A small sound classifier, trained from scratch.
Model: log mel input, arch convnext, norm layernorm, activation silu, patch size [4, 4], depths [2, 5, 5], widths [96, 192, 384].
Training: adamw at rate 0.00092, held-out accuracy 100%.
Rows from block 9 of a small sound classifier, named by matrix and row number. Rows with one number belong to one neuron. Each number is 500 + 40 x the weight over its row's rms, rounded and kept within 0 to 999. All counts start at 0. Numbers have three digits each.
After each neuron's rows are labels from the 100 clips, of 14976, where the neuron reaches its highest value: "responds to" is what is common among them. Only what is clearly more common there than usual is listed. The data: songs of 200 made-up bird species, synthesised, often over outdoor noise. In brackets: how many of the 100.
# fc1: MLP up (model.blocks.9.mlp.fc1.weight, 2304x384), inputs 77-153
# fc2: MLP down (model.blocks.9.mlp.fc2.weight, 384x2304, transposed), outputs 77-153

fc1.24:470528444506392483533519476485482556554474496478433514557583452577451510538537574462530536484472542490512499541483466485516538460400544488461516468545454529497440508573533554521450482517562423547489480507518442489522491536471484514
fc2.24:536467522545490499440520571498525544484500460503469465481496557591542515539481436521446511489540530537541498581561419401461516465467507542539551506532541484490520531528486485476454562589495468521488463539500487550534567482506512491
responds to: crickets (38); first syllable: harsh note (31)

fc1.178:452521502562503473503502479518472546457483533527549480539520513495514513496437526524506502434491516512515497492514445560478506489536523480471546508556479457450508442497573559462440533465474490464544515493476520474505513495472466454
fc2.178:467476504459480473510443496525499480521481484523501540521502456465481427480527450489513504525485488515513499536490484481547465496591487550463556638550507483533453462580536448528493455496488487422477544459528463371509530513481512510
responds to: crickets (35)

fc1.76:508522521471513482458517501451470523394499525498473504448546436487513508494495525533450518521439548493466516511521488489468584527496519533480565489522488492548533579437399555514602532533485490438485495477475598432519470561536505455
fc2.76:483536504516503456461522506445512499524557519472490475469491499490446488570507496522472464536480514499484514538486549528507533523513479563549489550567482457478495470524525555518587494569498498562477457522500502494488417490446503516
responds to: pitch: middle (75); arch (51); first syllable: arch (42)

fc1.209:517448499464478474521494481490471556482473524508496502451516510469499445515451473457545514499507485496482489488484374488470476519585515466524484541519562508514510509471495517476527491524468537505486510478498460530569557473469510569
fc2.209:444499465441538540548474477565479475664505495484521480462482495488474495494448488473519539464490484517515428524451504524525577514477487461516500460460578505531489486490445556531521503508492517445432527466493481465460496475478573497
responds to: first syllable: harsh note (36)

fc1.188:441477500466514518485582463527443454412540553521521472480481570495479565515575470446506497493557492491603475544503511529516456515500518568487509529506469541484499498443507508512517493521432476526542493564469521475466512571511515562
fc2.188:544523484503493468509533516542467453525514531488509590498525456479514511493466490494562499574493485455497548521457475492550553587490529532453468517590494511491535522482516455488451510461526416477514500467511463492583565474557530499
responds to: click (38); first syllable: click (30)

fc1.570:520493520565485458465544513531509592560532488502496412430489485517516578520539476553476559482538555530413493498463484510459504453522451484558540473498498496486412454541506424421477546518480541454566413507453525520500436504419554462
fc2.570:464454470526454527522547460531463567576542455434517484503473483473473469439562581533538531558469496531466529517422465479534504464554556503549443399503449473451542533477465437527450490485456469494540537531479542513498442466500496479
responds to: harsh note (40); first syllable: dip (32)

fc1.505:600538508468525513514522473470464460488469512547534443446582483492530476465523510491498557510499501464514573544456480556513439443474566470489542535560470513542578463495519495459525502465542434502447494546476481514505537470478468478
fc2.505:521511548508460494489512579513496507436625515499433416499459423499441445468575490481460481512513453466471528477466454434506545498503457519491494520588539522521430516402531487533539463482497511441497531629467502562477565510564536530
responds to: pitch: middle (81); harsh note (57); first syllable: harsh note (44)

fc1.472:537500491483521482455527504511573480422482483475503501547432485489489526501503572460442609508509487466518522454476485539486539534511522514641519473424534540530458471548466498549462456496542522465534443467519469510472541410452496493
fc2.472:505503518498509498531538384494574540562581512475496453510591574501474527444558492452498538507554501446459530482477595479488577546483500463426477480545483581542531448518522499542445507434493567516498462550473521513543468435590493517
responds to: first syllable: harsh note (31)

fc1.85:585487518488506483550520514473508440459520494527455521473520493491489568500498483498455511551481481497450532502477406518477508478532440489509486450474487455456502500567494483484500482516419470448471466470519541455500482528454554547
fc2.85:431518470423468530535534486493520459558516559495479488467494507466508473459498564469435450519452526444576532502465529560546507493564565491471545442468501451505473547523543536447446521513517401565489514512565489409469530418485534439
responds to: harsh note (99); high song (98)

fc1.713:627493459531553435530480506537569482568509417452459465506483537466491464506417487466508567500576476584523509536480508489573436539505548509539495474516578461518491489445507483493505500477498416515462535473487505496536527437487535511
fc2.713:480487561566518456559463499482568478451538539535468461518498480539496513455553483469510542555494551495520482527509514493516604598445515476555553456487478494458563486412518508478474462532462471484510449446516527538471514515482481515
responds to: first syllable: harsh note (28)

fc1.516:525527490547452470539545434492532466448515528417517453529466573542475522516441536462433459461512539560524524521496568470517519426464490486608545483499511524499548525520551542514502485518551504495525539522460508524470566531540484492
fc2.516:547529551465484503533576504562487513421501498541438468503554485458543522508516402494567451514472452459540478551450548555478373457515507455479540509466599474501410485557428533450515475537465499515491560513548525492549487571534526480
responds to: warble (75); first syllable: warble (66); pitch: middle (64)

fc1.264:488496453529536519507493525491446487552580498497541512473580539524488493493471451401430469450497501457485540517428541434492528486435479413447447545511474502469514430488529480535457543513521570483610503421511516489554512449478486534
fc2.264:564486503536494451534497479477531423539530498556518496528470532493537420502522559514474489499527497523535459451440495539620530493475522521494528487489533407535588538486482501456536560506491520475536538538520484510504405497481458480
responds to: pitch: middle (62)

fc1.675:516528470524422520456528499472536434428495480561487466457431535458580537446486587490576471521535508469562477556507432548463516488436459521468489500491545473534590540502494456485486454490523543576484530526424526480462588574529552474
fc2.675:460493555484480506471482524493492529541633511502501543511481454509514478441484483431559526515467478508499516495450533539464501534506448444491523471478490486479515517450541521503472491520526468463513511484512490483455460460541510517
responds to: pitch: middle (60); first syllable: steady whistle (35)

fc1.634:502479488564457524494530492449429497509561473556450503539493483481448479510480549511437591489512477499555437497542500492557531485528426496528558500482499530499478457466490448487472469521533506512469447458474429522514502496524512495
fc2.634:453482534535460446462564474503494487464479402491475513496459502421453491515455489477538460467581423513530563557500488504494451510459513525557488476457522452473496493478499390525502505508504478483541452458474509423549438556553480430
responds to: warble (47)

fc1.575:545516504493462502534477416523494482430565528430526501596499525459583473486453506582547513433511519568536393566475482557445496551472489469509537554510446470475511547524493492544564422526487569417493546496437504558542584505561516534
fc2.575:485527484535486563520490502484572486530547482446500529522506521552498509500530509468557520501558555443441562434454542471499429518553526511457484515449465472501491514490548512468381614469527504484558460473444500430517507572516471504
responds to: pitch: middle (60)

fc1.657:487576476546498631457486546516515487458539489506478560522559475567513449537420478476474505526430523447451493500510528457523474469478488465532475526527437480511462559465481434466501532485499580543580431480464529463502404449527538526
fc2.657:499499443576525532415538504491549491491550530448526529481470444500497487511550574484476505483534524564507521509444487506492438473527574543531466492515476547595532465511512467440537568567576511478464493554443496488530496507406514546
responds to: pitch: middle (61); harsh note (52); first syllable: harsh note (48)

fc1.1:465480470441454573470513537570540459553531448504488509541441529521479452521425548440516538491485579511534525515534489487523416488562572439449531473497494423492519449504533552448581506486435490451505520558460533562523534569514488496
fc2.1:529550452465541575433540477514453478557531539448535530469524506568529523542482501522469536427519454524497517565521578460473528531458423494523479471501573509531489488481485478530488542488475578454494524494479451524493450456508469543
responds to: high song (69); arch (59); fast repeats (46); buzz (39)

fc1.153:506461440466500494534463468496544468477449469581574506431480491503487481530467467556530495471513605436575524461483530527459498471487534494475502515434460525413542461503477534432546514518492498465443472487457504512518466481537496584
fc2.153:524485472502519454505529498521483545455525420517524504499500470475546478505537510461507564470527540583508458557537519554521447509464466487481493565392524464531491478508522576504554472476498487518609550498457544481396471568539501476
responds to: crickets (56)

fc1.22:515563429548538575490510513487487589463487479574502495524427494546451585503457386525477462563580500445517578522471486541494505493539452507518483554476597527515529459470539494471473492439471458408501535478490551575458458512465496502
fc2.22:430517515510517501488520481478543424610513509532527608472512484435509488510533459474495475522517610476530537486527462512430472535454468559519535485480488581505483484521452415448543479497409437490569517462506531545456478515436472548
responds to: first syllable: harsh note (31)

fc1.29:504527512464521489502528488497536482555589544467426495455513482507508566544495514482493551549534450531512515519502473535560462479512514428453529548512521516493525482586511492456495527550612575573439461540436469566428524496432378502
fc2.29:452468534496422554564444561519561477501517497451514579513492525558506488577533565541569512495539551522499508437517513468479431545440509474575432450478426498447558502492488527464522531528482493565588529519471483418541470539514476462
responds to: first syllable: harsh note (27)

fc1.470:466482543528470482495516504456525475519572495514502466535514529516523495474493551468497445490522502510516465455492515577520537461522486463503510580533585502550479518474515466521448520449531482485552448530467476513484497549463566438
fc2.470:570496457532466455509440492567466419396543530544448489443427514519505546493491453561506502518475506490443523526515459509518523430511558472537463501480458409504448484537488478538512544512428485542528488534493437511463487476509455517
responds to: warble (39)

fc1.489:503512472501480417539452453485548442533509562521454508521416503469536455482526538489534437520580404541439512449549487513529470565472520443594443485536519503486551581505538488471455485543515493494481498452439494500498397520576525492
fc2.489:497500461539547526534534538544509497486538476513493532560511463440513551503493473538487439516470471539476512521523484430517500491497463449419467491450518512505519471475479467500419473441438506500483470549481460493553448508518448461
responds to: warble (40); first syllable: harsh note (28); first syllable: warble (27)

fc1.648:533477502502524528579549558384477508537470535490485516463585540456577536556518443488493505493473535510584595519487511488497528514498533509389616511540527456533542515418562443529539422474521476459528526565435519513452437576554468548
fc2.648:467482591537525508487509445534483534466463484507448502490503407499480429446472449603540529553460507500460424470468490486474441488465511503508475566505493503527466484545476525490549513475461503487532527479422461449541558520496469486
responds to: first syllable: harsh note (28)

fc1.230:465514438433509503417500478474495513429538521442579517519505535523451470484512483528475492473449499448506456541496494442509475485483470558504501536501512485507455500495534451451505433504528589480619519491484455552523507609488520571
fc2.230:508488522451505556478403471515513458504484495572465474480556608483577529495475497403448517428502490544498451504563530481539469516541522538482502612471455577451497517537547537485493524586474450542513537563522594493433484468593506488
responds to: crickets (78)

fc1.378:453475469551544469491517512486510442472526473508462476469509493524455482514443538492512463487571527474477491500460502534518497481470509464478581539527437503461433524513569418501464516487539533493469545495471512469597536567506475506
fc2.378:540518547539588491480542493420448515442488490511424560479500511476509568463522515453561484498504573533475518465529553501444456454463556519484527443523494472410542532546460537471507471544510531532529494508492487427484495545517395515
responds to: first syllable: harsh note (35)

fc1.647:414494530547508488489506539548543495493457490504522437478488489499528446583473493528465500508452545440463478486519532492540497464565478476491549435518492451563515431520476459536567500542501552573476491480472465469473504480463530514
fc2.647:551521515545550491422523513566454505494475488505552495506466615459515454543514476521587526542501538479464521454493432567511462476512518486531540501517498419510507464527530547528510560502489575571476533505537438545459574537462517493
responds to: high song (60); upsweep (45); first syllable: downsweep (37)

fc1.319:441499519522564470456480550505525475492507462501540500497533558494532500520600398491519491498546438517542545467508542561480438460501510488519485452585476530486552540542534508499443408543485533551472460467536505554571520502486507438
fc2.319:520477498564537473479490398496495539563524502445525528475494476389501590530520436554507473494457519486457515523467469521445502481493559572532577428447508438510553469529464569447572505544445496472488446505501549546509538460440475513
responds to: warble (46); harsh note (40)

fc1.471:557500485556505481468594513527517516509514469493500480541487443459568502497499565473489545348508574545488508534525548539467525517526488415594535485486469457496512535426542491535524473495591458442442542515540477557499552571437521562
fc2.471:549494506498478507429452516468533556529533463515478587557522478519462537401488572541597468528483452491451453600470584482548511540513500540568465457491526563543513372467519569455443502483483477521503495517556484504532523489503452451
responds to: high song (73); upsweep (71); arch (70); first syllable: upsweep (70)

fc1.428:530493518439493505476542481498468495484494458522517498479502512508489505494534504500485479519546502529480502491401458533456449532586447495511470489431533501472478526501448528449463514522468518559592492507464530490480472474504531589
fc2.428:564515459499516488533505466485545510447543568478501435522479463491431543565485468478367532494437536554461500493457542600474544488471551484485566493464495505539537494473478475526481495467491442422499524530537592505542524508456497479
responds to: steady whistle (56); first syllable: steady whistle (41)

fc1.422:540513516550445557544515507469487483496530456493502500508528514465503449531438499541522519482482476493529518523484520523516419468533529458470488453500540485449468480472510443475528544505563445476568550450535530437523463474484494541
fc2.422:496392515490466490475494523490492549361549477501507459434503517476486508519449485554483504554468505496549523524524511545419448564430547512506561528531478451448399540523504484458502562481505513526484529573513517489446518525546495507
responds to: warble (40); first syllable: upsweep (37); first syllable: warble (33)

fc1.567:573501480442515526482482556587562514534550429540552456445494546515549465520510539356517541487564477522448511537455493524501474455556521456530454520521538523449418489572488502495521472502484502496478591491500529542435482522453476499
fc2.567:469479493523497523526506488451525537500570553455573461427519480464493517501542519468544474557543460534500502466467469499501486510467518514471534500533500522527452467465605497587511554503486457432547507502488552549525511450531472490
responds to: warble (52); first syllable: warble (42)

fc1.336:481497446603490499535546496436498499543558537485473482519486467502490399489509482491511463543503611533530531487518420514480529445519473505443550453487429612497467539478457476470483423555433457512468511463520443457445507466522542485
fc2.336:444508551479560456533421497535489490509556487484502498521554474528526478507514541490481484491526542487494483503479521503490504451471515520463458537503538485529475542471529504435474448493532496551512508521514444457490536519409556376
responds to: click (55); first syllable: click (42)